Rows from block 3 of a small class-conditioned image diffusion model, named by matrix and row number. Rows with one number within an expert belong to one neuron, the router's apart. Each number is 200 + 40 x the weight over its row's rms, rounded and kept within 0 to 999. All counts start at 0.
Before each expert's rows are labels from the 100 images, of 14848 (inputs lightly noised), where the router gives the expert most weight on average: "strongest on" is what is common among them. Only what is clearly more common there than usual is listed. The data: abstract colour fields from 500 small random pattern networks. In brackets: how many of the 100.
# router: router (model.blocks.3.mlp.router.weight, 8x256, trained with AdamW), inputs 0-127
# gate: expert gate (model.blocks.3.mlp.gate, 8x64x256), inputs 0-127
# up: expert up (model.blocks.3.mlp.up, 8x64x256), inputs 0-127
# down: expert down (model.blocks.3.mlp.down, 8x256x64, transposed), outputs 0-127

# expert 0
strongest on: smooth (97); mostly blue (41); mostly green (36); bright (32)
router.0,179,218,138,231,179,248,239,257,165,213,187,248,218,172,231,210,204,197,150,213,202,233,172,187,167,181,253,162,187,253,234,182,253,230,169,200,206,183,144,176,232,201,236,203,248,215,177,195,210,232,182,229,184,171,223,199,238,177,231,172,271,233,266,197,227,255,183,221,249,196,175,273,153,247,259,175,178,102,174,208,279,234,285,229,141,180,253,241,225,169,182,241,196,246,210,200,142,218,170,188,146,128,266,244,210,146,188,242,223,239,119,219,234,186,217,164,156,68,149,173,280,164,186,138,199,202,235,252
gate.6,208,176,205,199,201,213,197,200,200,241,185,203,191,381,186,197,220,341,203,208,188,225,202,152,175,240,168,200,201,194,207,201,200,210,161,209,246,200,143,186,200,220,200,199,188,184,213,213,211,86,198,177,326,202,305,203,211,237,203,132,205,193,206,216,236,206,214,339,200,193,218,201,200,196,166,173,202,200,201,204,209,180,203,268,186,182,200,163,186,251,175,146,200,213,188,272,200,201,175,248,200,204,196,201,284,191,252,95,137,220,194,203,200,200,205,231,194,222,200,200,219,283,194,256,201,187,188,174
up.6,190,197,199,197,201,199,200,206,200,240,178,202,197,143,202,216,201,125,206,208,190,162,209,160,220,200,285,203,223,203,220,202,183,216,202,205,182,202,200,184,194,191,235,200,200,208,199,204,200,223,223,188,87,245,179,245,154,258,198,185,200,227,205,201,200,207,205,328,199,208,73,202,208,190,275,199,200,128,200,198,200,198,201,171,198,199,291,201,220,205,170,207,194,199,201,200,167,197,194,202,199,201,195,214,197,193,197,199,200,205,201,228,208,181,206,243,199,150,206,231,231,202,181,203,218,208,200,184
down.6,194,203,198,199,190,270,200,200,203,189,212,174,194,0,206,200,203,198,233,244,199,76,200,204,204,283,248,211,189,155,64,195,284,164,177,200,179,62,160,185,203,204,200,127,176,175,221,203,175,200,200,179,126,200,197,179,284,249,160,185,193,201,199,188,201,193,201,202,212,285,200,200,75,207,199,192,144,197,200,209,200,201,198,253,232,205,198,200,199,163,200,201,192,101,247,193,192,229,199,189,193,200,199,205,229,195,207,108,159,204,217,181,154,220,197,200,198,179,202,268,202,198,173,161,204,201,172,224
gate.7,197,199,203,318,311,176,194,219,195,219,201,200,201,165,0,201,198,200,134,193,197,203,205,348,214,178,113,198,147,200,201,207,276,182,383,170,191,200,198,200,161,187,229,199,207,203,239,207,199,201,213,192,241,157,248,200,221,204,198,197,200,295,280,199,200,183,200,260,312,195,201,223,200,169,198,195,184,205,199,175,198,215,203,71,205,284,202,210,203,210,154,200,204,91,285,197,262,191,205,194,191,206,199,186,217,186,156,195,206,200,121,186,210,214,200,97,239,255,125,221,214,202,220,269,126,200,204,199
up.7,201,193,196,209,248,176,197,228,189,201,202,199,201,194,186,201,200,201,175,200,196,257,206,328,204,191,150,202,136,199,202,153,348,205,338,117,195,250,200,200,143,195,233,202,210,198,215,226,200,234,208,196,220,199,205,198,220,192,179,197,203,216,212,167,226,194,205,279,326,199,190,206,201,143,193,210,200,200,199,108,173,199,200,3,449,283,194,215,189,206,167,200,228,198,265,200,186,198,206,170,198,199,191,201,213,199,167,214,203,199,194,183,209,197,196,154,200,203,163,199,132,213,254,266,2,202,200,200
down.7,167,221,200,68,199,199,197,199,230,81,198,168,201,476,197,250,211,217,153,196,194,263,223,180,204,196,200,195,352,202,198,204,167,190,129,199,189,278,199,185,212,206,267,204,183,165,200,174,210,181,224,187,174,197,223,201,200,222,196,233,203,212,185,183,211,204,180,209,210,202,198,193,192,132,199,34,158,206,202,200,178,180,181,209,258,199,246,336,195,200,192,201,176,195,204,216,209,148,202,268,208,193,197,203,201,198,178,180,209,143,202,198,211,201,161,257,197,194,201,209,196,199,188,218,199,181,211,198
gate.8,200,195,211,154,200,190,190,201,200,185,189,200,207,207,145,193,113,200,201,200,215,196,211,196,174,21,211,205,44,197,220,160,529,272,203,197,200,220,200,201,0,194,196,200,203,271,161,201,223,200,199,194,207,200,223,257,204,203,99,201,186,87,88,178,194,204,191,187,34,193,183,191,204,172,185,225,196,200,208,193,200,163,210,200,217,199,198,194,208,175,197,201,198,183,200,200,197,213,201,199,204,203,190,200,207,199,197,156,210,200,194,172,199,200,207,210,227,256,199,216,205,204,200,196,236,149,198,234
up.8,202,286,187,194,200,237,202,199,201,222,203,218,198,195,200,206,197,85,200,202,195,130,194,198,231,199,168,151,211,236,163,201,200,78,188,193,329,200,240,201,209,176,199,216,199,173,226,199,209,191,110,215,307,261,288,121,195,86,295,201,193,339,208,203,198,228,200,200,209,163,196,201,188,208,195,287,200,208,133,208,196,220,198,212,193,201,200,207,180,208,197,193,264,208,207,200,193,200,198,190,203,214,190,206,286,193,210,276,201,219,198,293,202,200,196,167,220,222,174,194,181,201,201,201,201,221,182,224
down.8,203,194,227,214,177,180,317,212,198,209,200,217,134,215,157,195,211,127,187,179,200,212,204,74,199,197,360,197,212,187,376,190,200,202,215,320,194,198,192,141,361,176,207,202,200,171,207,191,146,199,243,192,205,200,203,88,234,197,199,117,290,200,196,258,224,193,214,200,213,198,196,226,198,174,171,254,192,204,120,196,203,192,267,205,173,207,196,184,215,199,198,197,191,199,201,199,72,205,83,207,209,183,248,169,177,191,205,187,194,182,230,241,200,206,188,216,211,187,208,199,220,199,157,200,136,263,187,233

# expert 2
strongest on: smooth (81); bright (66)
router.2,164,136,138,310,193,212,205,210,193,228,231,263,203,163,190,205,228,224,198,248,241,210,196,191,161,233,276,176,216,180,225,208,182,208,174,205,238,180,164,161,217,209,201,203,168,230,159,197,164,256,197,194,154,166,184,180,242,211,190,221,270,229,192,232,190,284,207,222,306,130,185,222,176,178,246,127,197,123,185,161,202,158,235,197,222,137,132,173,185,197,198,172,179,226,193,162,144,180,182,227,234,210,196,192,191,266,203,218,179,174,126,254,217,213,189,173,150,215,189,181,277,161,140,184,168,103,186,159
gate.6,186,128,305,249,182,201,198,269,201,197,199,222,201,241,201,213,192,196,276,202,194,215,204,193,186,165,205,176,189,213,204,142,203,198,198,195,219,200,198,199,192,199,203,199,168,200,198,102,204,243,211,193,213,162,199,193,223,224,200,202,206,93,204,201,214,180,211,201,185,189,204,224,182,0,201,197,200,279,198,224,171,185,195,200,200,205,200,162,199,203,177,200,201,200,172,239,232,181,191,225,161,197,171,206,153,200,196,24,144,199,200,187,199,231,174,209,224,351,220,269,173,195,216,200,224,192,180,208
up.6,200,217,202,310,203,211,199,197,200,191,200,280,156,205,191,198,200,212,198,173,206,227,193,210,200,200,186,185,199,193,191,202,206,188,200,199,300,201,199,197,201,200,227,204,189,202,202,227,206,147,218,133,195,200,193,160,252,200,191,200,287,198,188,202,200,200,199,236,204,168,193,172,197,182,230,282,200,295,200,198,200,200,198,162,201,193,198,200,279,202,213,198,206,209,198,200,197,200,207,189,201,203,199,201,249,199,198,194,192,258,191,211,201,200,198,222,204,62,197,204,198,197,199,209,48,196,237,198
down.6,202,220,221,202,198,200,199,226,200,199,192,181,222,196,199,224,202,217,200,196,199,203,142,201,199,198,200,251,211,72,202,207,190,218,253,230,196,190,238,136,242,182,221,197,82,188,199,229,200,199,218,200,200,248,285,214,195,196,194,205,201,196,210,200,184,257,202,217,39,196,199,194,193,170,200,212,200,284,186,200,237,203,199,199,214,200,67,203,199,232,213,181,186,205,183,231,187,200,148,200,212,169,199,200,202,137,204,201,213,241,199,201,200,103,195,212,161,162,216,196,196,200,203,195,0,200,239,255
gate.7,207,216,190,208,181,278,198,191,199,200,202,200,200,162,199,200,210,226,256,201,181,122,195,169,233,201,206,126,220,196,197,199,199,11,246,217,214,191,199,202,226,183,193,178,201,195,224,197,194,172,208,201,182,200,249,200,200,180,200,198,189,224,199,188,201,200,213,217,175,195,200,200,198,180,173,193,199,261,204,203,201,199,186,201,155,170,213,194,192,185,199,222,200,258,201,196,199,193,158,184,218,199,198,215,202,196,197,196,204,256,210,206,182,196,198,208,204,198,236,246,200,205,200,180,209,226,198,314
up.7,195,182,200,193,198,150,199,204,234,218,207,200,201,247,198,202,192,180,118,201,200,203,213,213,202,198,195,253,163,190,202,204,180,303,187,205,200,204,200,198,199,238,200,198,198,216,182,204,201,212,202,186,199,202,81,200,199,211,193,226,201,167,193,265,197,202,196,198,206,160,199,193,192,225,219,199,200,197,201,199,197,199,206,184,234,211,184,208,241,195,212,116,206,200,196,179,198,227,225,207,197,193,201,196,199,227,201,171,195,173,197,201,199,200,211,206,184,201,70,172,202,200,197,231,205,195,206,133
down.7,243,210,202,199,206,200,206,202,235,221,203,219,157,270,209,200,202,198,202,154,104,204,187,188,242,220,203,203,269,261,201,131,200,213,161,366,197,205,201,199,46,208,196,181,208,138,204,192,239,187,203,164,201,243,226,198,204,212,205,183,197,193,192,177,243,181,200,212,196,200,277,200,236,207,186,219,187,177,147,194,215,213,173,191,196,203,197,204,221,166,203,191,196,207,197,199,199,199,193,206,192,189,202,201,226,190,199,317,200,165,199,181,209,184,222,202,214,213,237,147,205,227,203,220,173,203,195,352
gate.8,203,186,198,180,201,222,172,205,167,175,235,196,200,263,214,201,201,118,203,189,214,321,223,202,203,198,197,230,205,137,181,219,200,224,196,183,204,192,200,201,201,196,183,190,210,202,218,195,201,221,212,183,183,195,106,215,200,288,179,199,221,183,219,248,205,200,164,170,179,200,260,199,199,205,195,188,208,139,206,215,285,176,186,199,201,198,200,204,200,201,200,198,188,160,192,203,196,112,468,200,240,182,201,213,156,200,202,205,200,195,198,199,164,191,193,205,206,200,210,198,109,200,194,196,210,210,241,199
up.8,202,206,225,200,236,199,201,200,219,200,165,209,201,199,195,185,196,237,188,212,199,194,186,200,162,199,198,140,209,238,203,196,158,210,156,205,249,217,189,70,1,212,206,179,168,207,214,213,195,262,201,197,196,201,206,206,181,342,237,223,164,191,193,134,195,201,127,202,200,200,189,225,200,204,208,216,240,203,283,198,165,225,206,128,181,211,209,215,201,200,215,200,200,201,206,196,200,199,118,204,214,212,200,198,185,200,199,236,219,159,203,56,177,207,156,200,179,201,192,200,422,195,202,241,227,183,184,162
down.8,200,248,227,209,198,200,199,184,220,159,221,197,200,199,196,196,201,200,185,151,78,217,199,194,193,205,191,209,198,204,211,186,130,246,175,197,200,230,204,58,88,214,243,179,219,0,195,196,203,227,231,200,205,201,39,205,202,223,192,204,230,201,247,211,201,199,203,198,151,204,206,199,209,193,227,258,208,203,198,197,216,165,201,211,229,181,202,226,140,200,197,177,200,171,215,201,190,240,186,211,198,206,188,226,194,196,210,87,198,195,130,219,229,199,312,195,204,195,200,208,183,216,137,201,200,208,143,240

# expert 6
strongest on: fine detail (100)
router.6,305,183,213,198,204,178,177,212,225,231,185,161,251,223,185,232,189,193,232,208,213,116,220,201,182,220,78,176,221,195,232,191,189,240,206,195,189,209,171,201,232,132,212,205,189,204,260,199,181,137,219,75,259,231,210,184,281,193,164,276,210,172,199,188,227,137,185,226,113,195,178,192,214,178,114,195,158,235,220,233,156,256,109,217,177,240,227,247,194,250,202,179,171,150,229,252,231,201,158,170,219,233,175,268,125,234,197,144,176,140,255,204,248,184,199,234,175,244,232,313,157,236,207,250,196,210,260,216
gate.6,169,143,224,229,246,199,198,224,207,210,181,195,209,202,173,217,220,224,94,203,198,190,168,203,182,215,210,249,370,228,205,247,156,199,237,197,206,202,195,34,176,225,167,205,259,178,200,201,199,203,203,202,208,202,202,199,198,200,205,201,228,202,210,246,201,218,200,200,196,200,200,228,68,201,194,76,211,153,200,194,198,208,201,272,217,262,194,188,202,200,198,197,189,144,195,197,186,190,213,343,185,200,199,175,240,272,198,154,199,235,243,172,157,211,181,168,200,247,195,245,211,207,199,200,173,199,177,200
up.6,189,217,194,205,200,214,205,180,226,200,239,220,195,220,293,199,198,399,282,192,206,136,283,189,201,203,204,196,199,202,206,199,198,200,193,189,199,207,197,269,258,272,207,206,199,213,227,204,177,201,174,290,85,199,200,206,220,178,190,186,200,206,219,205,175,176,216,199,175,136,188,200,223,192,302,191,200,219,213,200,188,175,186,169,97,165,192,272,13,149,199,199,203,259,205,204,206,194,194,133,204,257,199,198,192,184,199,197,189,153,199,206,226,105,199,201,184,184,192,213,193,236,192,200,197,212,213,201
down.6,192,236,200,220,167,175,179,190,197,199,202,201,201,135,183,200,246,404,174,197,227,80,203,198,193,217,263,229,202,230,201,211,201,263,108,225,148,248,219,266,210,183,186,203,187,198,189,158,180,183,178,0,216,193,204,200,195,199,200,211,256,224,212,220,187,202,185,198,201,199,200,210,244,193,227,193,189,251,187,209,184,200,199,261,197,254,210,93,127,196,200,193,202,221,193,198,193,197,206,199,205,169,200,190,199,189,199,205,200,189,185,331,196,204,127,202,96,200,191,158,200,194,196,169,193,200,213,357
gate.7,201,209,194,268,200,22,44,199,199,221,245,214,201,206,189,201,171,213,199,197,200,215,284,198,187,190,192,204,208,247,206,138,195,194,201,190,228,193,199,202,232,171,253,210,214,212,103,203,199,208,207,208,197,195,221,356,196,207,197,211,202,213,191,96,106,217,108,212,197,107,196,203,205,160,175,226,191,223,198,202,157,221,192,232,201,217,207,207,216,200,97,200,196,180,201,205,212,198,189,209,188,250,212,193,200,174,300,187,213,226,165,182,151,214,246,189,243,200,199,201,206,212,200,268,215,215,306,231
up.7,212,180,200,96,196,350,210,210,206,173,165,180,201,195,201,195,259,195,200,200,248,189,185,218,223,201,247,241,200,154,203,237,203,201,198,198,199,197,212,174,136,218,177,199,166,158,202,208,203,198,199,191,204,201,203,157,201,181,198,156,198,178,210,207,279,208,210,205,340,232,213,201,198,227,201,199,202,150,191,194,299,195,201,184,163,167,240,198,168,208,309,202,201,199,192,195,124,202,216,172,221,189,156,205,198,220,199,321,200,159,209,266,252,191,82,212,184,196,225,200,183,198,72,178,171,181,71,126
down.7,200,162,204,109,217,112,245,207,202,105,200,202,128,194,200,203,209,194,204,234,181,171,198,201,234,222,203,34,211,204,189,216,203,200,193,187,195,200,248,200,279,229,201,235,199,243,199,242,201,176,221,226,117,201,201,200,202,160,200,202,156,167,196,163,204,216,249,171,206,239,188,212,184,201,235,202,259,149,154,238,232,262,187,194,212,208,202,200,185,203,226,203,210,200,203,190,259,192,200,200,219,269,207,216,120,199,238,191,227,213,181,204,207,202,206,179,223,190,244,134,199,223,198,204,181,184,199,175
gate.8,260,200,204,153,227,199,201,200,223,57,219,220,184,95,92,200,212,0,132,200,235,204,231,339,211,206,200,251,186,201,197,200,235,203,189,200,192,212,209,147,174,128,190,206,203,202,200,200,203,110,201,199,219,199,225,193,307,193,185,201,203,214,184,169,213,201,199,199,187,200,206,189,201,210,198,197,196,220,201,217,183,201,211,59,201,176,197,168,221,178,185,164,200,427,137,225,181,196,208,203,208,214,201,200,191,200,154,211,305,204,240,212,222,199,194,187,215,197,136,157,201,184,254,243,200,196,222,205
up.8,162,201,200,318,174,266,179,200,192,242,193,166,215,202,215,206,188,526,202,198,198,198,117,180,195,190,200,191,205,205,201,209,201,195,211,141,215,182,169,206,197,202,202,207,200,199,191,209,199,260,196,197,310,203,191,199,200,200,212,194,196,201,289,235,141,193,215,181,197,288,202,200,197,204,196,210,201,173,200,200,418,199,155,239,189,213,118,217,183,199,202,198,206,99,189,199,254,200,200,327,207,191,239,202,272,172,204,127,193,214,191,115,192,206,200,206,183,200,208,160,200,204,194,62,212,201,175,234
down.8,178,195,200,269,221,207,224,200,166,239,200,259,205,195,254,219,193,304,227,200,169,198,200,69,219,203,196,194,201,220,179,214,200,203,237,208,215,184,200,193,204,194,199,268,207,169,287,173,201,230,200,227,150,200,218,203,196,331,196,194,145,209,209,197,201,204,282,201,223,196,205,238,200,203,200,211,201,77,200,203,195,159,185,200,203,182,199,201,204,242,195,215,217,146,163,202,199,180,190,206,222,216,200,203,149,207,183,182,176,235,195,199,199,161,168,187,377,200,184,160,237,180,179,239,186,203,162,64

# expert 1
strongest on: fine detail (36)
router.1,238,167,222,189,202,164,220,181,206,176,190,132,235,182,163,195,209,166,239,282,229,141,234,196,192,276,158,181,206,199,198,201,208,216,193,197,183,217,209,264,159,183,148,158,203,82,214,122,227,153,175,163,241,256,263,174,196,239,130,221,187,197,211,208,222,235,177,217,142,184,200,176,279,185,172,176,151,262,211,173,173,215,192,238,101,259,127,238,198,198,183,199,180,218,233,292,195,158,161,198,254,202,158,264,207,232,187,204,196,169,240,202,189,236,198,201,162,279,257,309,200,293,204,218,196,194,171,203
gate.6,201,201,204,258,199,201,195,198,227,219,202,182,205,296,214,202,204,195,199,212,142,199,134,203,199,202,191,288,199,138,204,194,186,297,178,199,211,204,195,197,201,198,200,203,205,161,221,227,249,194,266,203,203,142,188,184,230,172,212,207,320,106,260,202,203,143,229,193,194,335,197,199,201,200,199,201,200,204,200,192,201,199,198,198,203,306,250,154,200,200,197,199,204,196,283,200,267,198,184,195,198,316,225,215,183,184,197,201,140,204,192,143,201,234,67,194,218,221,214,200,148,198,200,197,197,200,185,199
up.6,200,198,195,168,201,181,199,206,117,195,197,208,185,196,162,200,194,205,201,189,229,224,267,185,200,198,205,134,230,248,200,205,212,112,200,200,182,194,240,203,200,200,197,192,188,201,190,179,164,215,189,197,200,270,201,208,177,217,193,187,141,261,157,198,200,243,185,206,201,54,204,205,193,201,200,199,200,200,197,243,205,201,209,204,196,4,176,222,201,207,209,202,193,204,154,203,143,201,211,198,140,83,191,144,205,214,203,202,260,196,225,220,200,178,217,158,203,199,134,200,235,206,81,213,191,200,203,200
down.6,168,169,195,200,185,233,198,200,250,176,198,188,271,167,217,193,199,197,205,189,112,203,201,195,218,201,248,200,198,88,178,200,213,195,196,197,243,199,253,176,294,212,201,250,218,198,120,198,110,222,207,153,199,196,216,187,215,232,196,129,205,227,313,179,165,210,203,204,184,42,194,226,204,208,205,174,183,228,175,149,193,213,150,201,186,199,225,201,199,204,190,193,182,192,316,224,200,180,197,200,94,200,104,199,212,203,235,199,214,199,193,233,150,202,195,214,207,198,203,138,201,195,207,230,194,203,193,205
gate.7,181,162,206,185,223,200,127,235,214,242,223,201,200,66,164,204,199,203,196,201,176,196,200,219,207,196,198,158,200,181,199,199,212,199,217,203,214,210,219,58,215,200,157,205,198,203,180,225,216,199,199,131,201,196,209,269,201,270,146,199,247,202,198,199,149,213,236,168,289,199,208,198,186,259,194,198,200,198,190,219,210,237,213,204,56,211,202,200,154,228,317,197,217,200,177,244,207,77,201,175,216,335,202,200,178,188,199,167,183,199,204,192,182,201,193,251,194,214,129,207,200,208,181,312,219,200,200,212
up.7,197,200,114,195,216,192,195,203,178,201,166,192,144,209,211,185,217,149,166,196,199,237,192,215,200,206,222,125,197,256,193,194,164,245,193,121,188,186,221,196,243,207,208,328,237,183,185,191,205,227,208,210,224,212,132,196,218,200,222,209,329,199,225,254,206,200,190,220,201,220,201,237,154,169,200,195,214,186,200,257,313,198,176,200,197,202,201,202,203,195,162,204,212,200,203,181,182,203,200,186,281,199,139,193,211,202,197,250,192,208,195,108,210,213,153,230,216,184,203,202,200,221,243,163,96,192,186,171
down.7,199,215,219,233,205,168,195,204,165,209,201,195,198,200,209,196,205,145,238,201,194,210,203,212,200,200,0,211,197,182,200,192,185,202,201,201,187,179,214,202,184,200,179,200,208,200,198,201,202,257,299,178,153,202,169,200,112,201,196,200,142,200,201,201,202,187,200,203,199,214,200,236,227,81,205,200,190,192,222,196,202,219,246,198,193,203,200,202,307,137,200,142,212,207,193,200,200,187,208,278,203,197,210,259,199,210,199,174,202,202,201,184,200,193,199,250,198,222,207,196,193,200,201,217,457,200,210,227
gate.8,216,289,206,197,195,150,176,204,232,218,199,198,200,268,207,208,211,199,158,187,208,205,230,201,197,224,129,210,194,201,223,195,221,200,264,188,219,205,172,141,201,109,234,141,191,249,221,203,177,200,200,203,197,194,227,161,334,171,157,197,201,201,205,200,202,181,183,219,212,278,214,204,200,198,206,199,195,218,199,211,198,200,210,214,264,200,182,188,202,201,214,199,197,183,184,83,219,207,265,209,201,200,258,196,206,157,202,179,194,208,197,213,247,176,162,228,186,214,199,307,161,202,242,200,326,240,198,216
up.8,199,362,200,267,199,197,200,207,200,198,199,201,199,216,201,212,312,187,166,203,240,201,194,218,197,221,187,295,204,200,200,199,240,201,209,200,265,200,163,159,203,152,196,198,208,135,178,235,196,82,211,202,196,190,261,200,204,107,199,199,243,196,191,200,201,197,204,195,271,309,197,199,217,262,201,199,200,200,198,200,318,214,202,200,199,200,196,190,218,204,200,200,198,153,214,199,203,198,208,268,258,199,203,201,192,203,243,147,194,217,194,328,245,199,203,239,227,187,195,199,171,249,198,200,185,205,190,182
down.8,169,200,201,199,200,84,203,200,157,195,198,212,206,200,201,258,199,131,204,192,207,200,213,108,203,284,114,183,224,196,249,202,166,200,194,171,327,142,198,121,131,158,200,323,258,177,201,214,202,206,199,202,228,201,87,198,199,115,195,195,227,207,199,254,202,171,240,198,248,192,207,198,171,199,331,197,170,200,179,198,163,194,259,202,240,257,195,234,278,104,200,161,126,178,211,219,203,201,188,201,200,209,205,201,195,190,121,226,205,201,195,303,220,196,291,194,188,208,200,180,208,256,177,167,221,196,192,198

# expert 7
strongest on: dark (75); smooth (42)
router.7,163,267,181,163,191,218,220,220,139,190,260,254,227,125,242,246,187,196,176,179,260,254,163,178,227,220,303,248,151,224,102,198,220,158,163,153,178,237,264,178,201,182,133,230,221,178,173,184,264,181,191,266,197,112,228,158,117,167,157,141,197,261,195,256,200,204,191,193,249,195,187,191,201,196,229,284,215,201,169,153,295,222,234,215,189,214,178,143,161,168,219,214,242,218,190,236,209,205,134,257,143,167,202,149,229,196,269,259,197,189,178,163,179,199,245,195,251,106,221,182,217,205,195,177,231,197,168,229
gate.6,198,225,189,239,186,199,209,200,207,185,200,155,198,199,216,159,177,194,335,214,193,191,207,201,213,196,208,201,197,200,242,198,215,213,274,201,97,199,187,207,199,185,200,239,206,243,200,205,203,208,225,189,187,199,170,340,192,188,195,189,196,203,209,175,202,208,182,199,264,258,200,200,126,178,231,259,367,164,224,201,200,192,201,199,181,194,198,213,217,195,200,202,199,200,229,195,204,193,208,187,113,162,269,202,196,194,209,147,301,200,199,191,213,197,200,131,267,197,99,212,201,202,201,242,208,175,101,201
up.6,201,113,200,132,207,199,152,195,201,219,225,199,199,203,188,197,205,196,169,200,304,196,185,227,193,200,213,215,200,226,212,179,199,206,180,201,262,201,212,199,256,200,202,105,173,200,166,221,200,100,130,198,266,226,187,114,217,194,175,200,201,191,200,212,210,221,225,160,215,220,216,188,196,220,250,202,318,138,201,202,173,260,222,200,214,211,199,255,175,195,199,195,223,209,152,189,199,252,201,194,188,199,199,184,213,168,202,188,180,159,202,201,188,293,202,194,199,294,169,182,195,210,200,200,218,253,189,189
down.6,224,181,148,312,199,235,210,202,169,202,200,163,199,105,199,185,207,201,199,191,287,136,195,190,196,202,200,198,197,154,196,207,220,207,203,224,176,205,212,197,297,192,196,114,127,201,194,204,235,158,176,206,186,169,180,102,193,202,213,214,193,182,200,205,200,201,204,200,200,232,186,177,186,198,197,211,227,201,224,201,198,201,200,151,199,200,202,228,197,192,187,146,206,198,198,200,230,270,201,237,436,174,205,209,249,199,205,200,215,215,211,288,224,205,207,147,186,200,159,187,338,200,206,92,200,206,202,200
gate.7,218,196,260,199,200,195,176,203,187,207,102,217,202,305,205,153,211,269,194,206,92,194,211,140,200,202,204,218,112,205,214,207,223,194,215,196,200,202,210,198,196,199,191,134,203,201,5,223,190,200,231,201,212,200,201,231,147,339,254,199,212,208,200,210,259,184,210,211,162,217,187,195,268,201,41,333,194,192,261,200,273,107,201,275,141,192,200,200,189,189,199,203,213,167,169,204,195,210,217,259,196,205,159,198,231,211,209,201,193,147,199,206,218,217,199,267,200,200,130,186,180,192,195,202,194,200,156,206
up.7,216,196,220,201,179,202,195,201,201,199,91,203,206,366,200,185,202,230,203,200,83,176,181,202,201,207,201,200,164,201,215,254,249,200,219,167,204,202,204,196,202,202,199,192,173,206,48,200,196,211,231,195,263,223,207,260,165,395,204,202,279,200,166,223,218,194,213,223,149,202,141,200,280,202,87,260,190,199,232,203,201,166,201,200,198,197,198,201,169,194,191,200,200,197,164,207,204,200,198,246,201,200,182,185,249,201,209,201,201,107,206,207,225,245,199,283,200,65,160,193,181,199,200,144,224,204,173,200
down.7,245,210,199,185,214,176,220,254,204,302,228,214,203,132,228,222,200,310,189,199,208,69,201,185,200,184,173,205,234,208,94,205,233,203,161,227,198,108,197,193,203,198,209,200,200,196,204,204,203,180,145,168,142,217,210,196,224,209,200,205,267,190,205,200,196,196,203,201,195,200,203,184,32,223,335,305,199,206,197,203,199,200,183,203,214,198,244,160,78,210,166,258,186,203,64,197,213,181,199,225,204,227,228,207,223,202,207,154,160,208,200,199,199,200,206,199,198,200,158,232,130,200,200,209,204,199,193,216
gate.8,200,207,198,0,192,206,193,188,190,204,151,199,200,65,201,198,239,250,210,200,165,154,234,199,181,195,216,170,224,195,196,188,246,204,221,199,274,173,199,143,194,182,184,224,207,119,185,196,227,195,216,198,199,202,241,194,223,203,153,191,209,171,259,178,185,198,111,272,152,188,168,195,195,193,197,202,211,208,220,325,196,188,212,273,323,0,206,206,207,376,200,209,196,196,199,188,209,162,202,201,200,161,202,210,201,196,176,203,185,203,162,162,206,201,202,257,257,194,221,171,139,214,223,211,160,195,185,121
up.8,203,259,207,165,170,260,209,191,201,200,201,203,199,119,187,198,228,197,240,184,206,33,201,215,167,200,199,179,293,197,199,195,323,190,200,201,201,191,216,218,238,181,201,203,199,132,212,198,202,200,288,214,216,204,204,222,203,185,200,194,200,192,202,205,172,201,173,247,170,199,200,200,196,208,200,185,216,201,200,202,201,203,200,209,423,0,238,255,221,205,214,207,198,201,198,195,195,172,285,201,247,179,201,237,214,203,180,213,199,204,197,190,201,198,83,211,207,59,214,151,216,199,138,197,166,194,199,157
down.8,189,213,215,201,193,203,200,199,193,198,203,195,211,205,200,159,204,198,198,201,166,117,221,331,199,215,199,200,198,256,268,194,202,204,255,202,201,196,222,199,493,212,217,200,211,201,194,202,199,200,237,230,202,201,201,201,234,98,203,200,211,235,146,204,199,202,193,146,202,211,230,203,200,199,192,197,136,200,212,212,268,270,208,176,178,216,206,195,200,194,182,184,177,204,198,206,202,354,184,186,87,197,202,195,186,201,169,47,200,173,196,196,202,201,268,205,316,197,201,219,186,201,209,227,201,237,202,212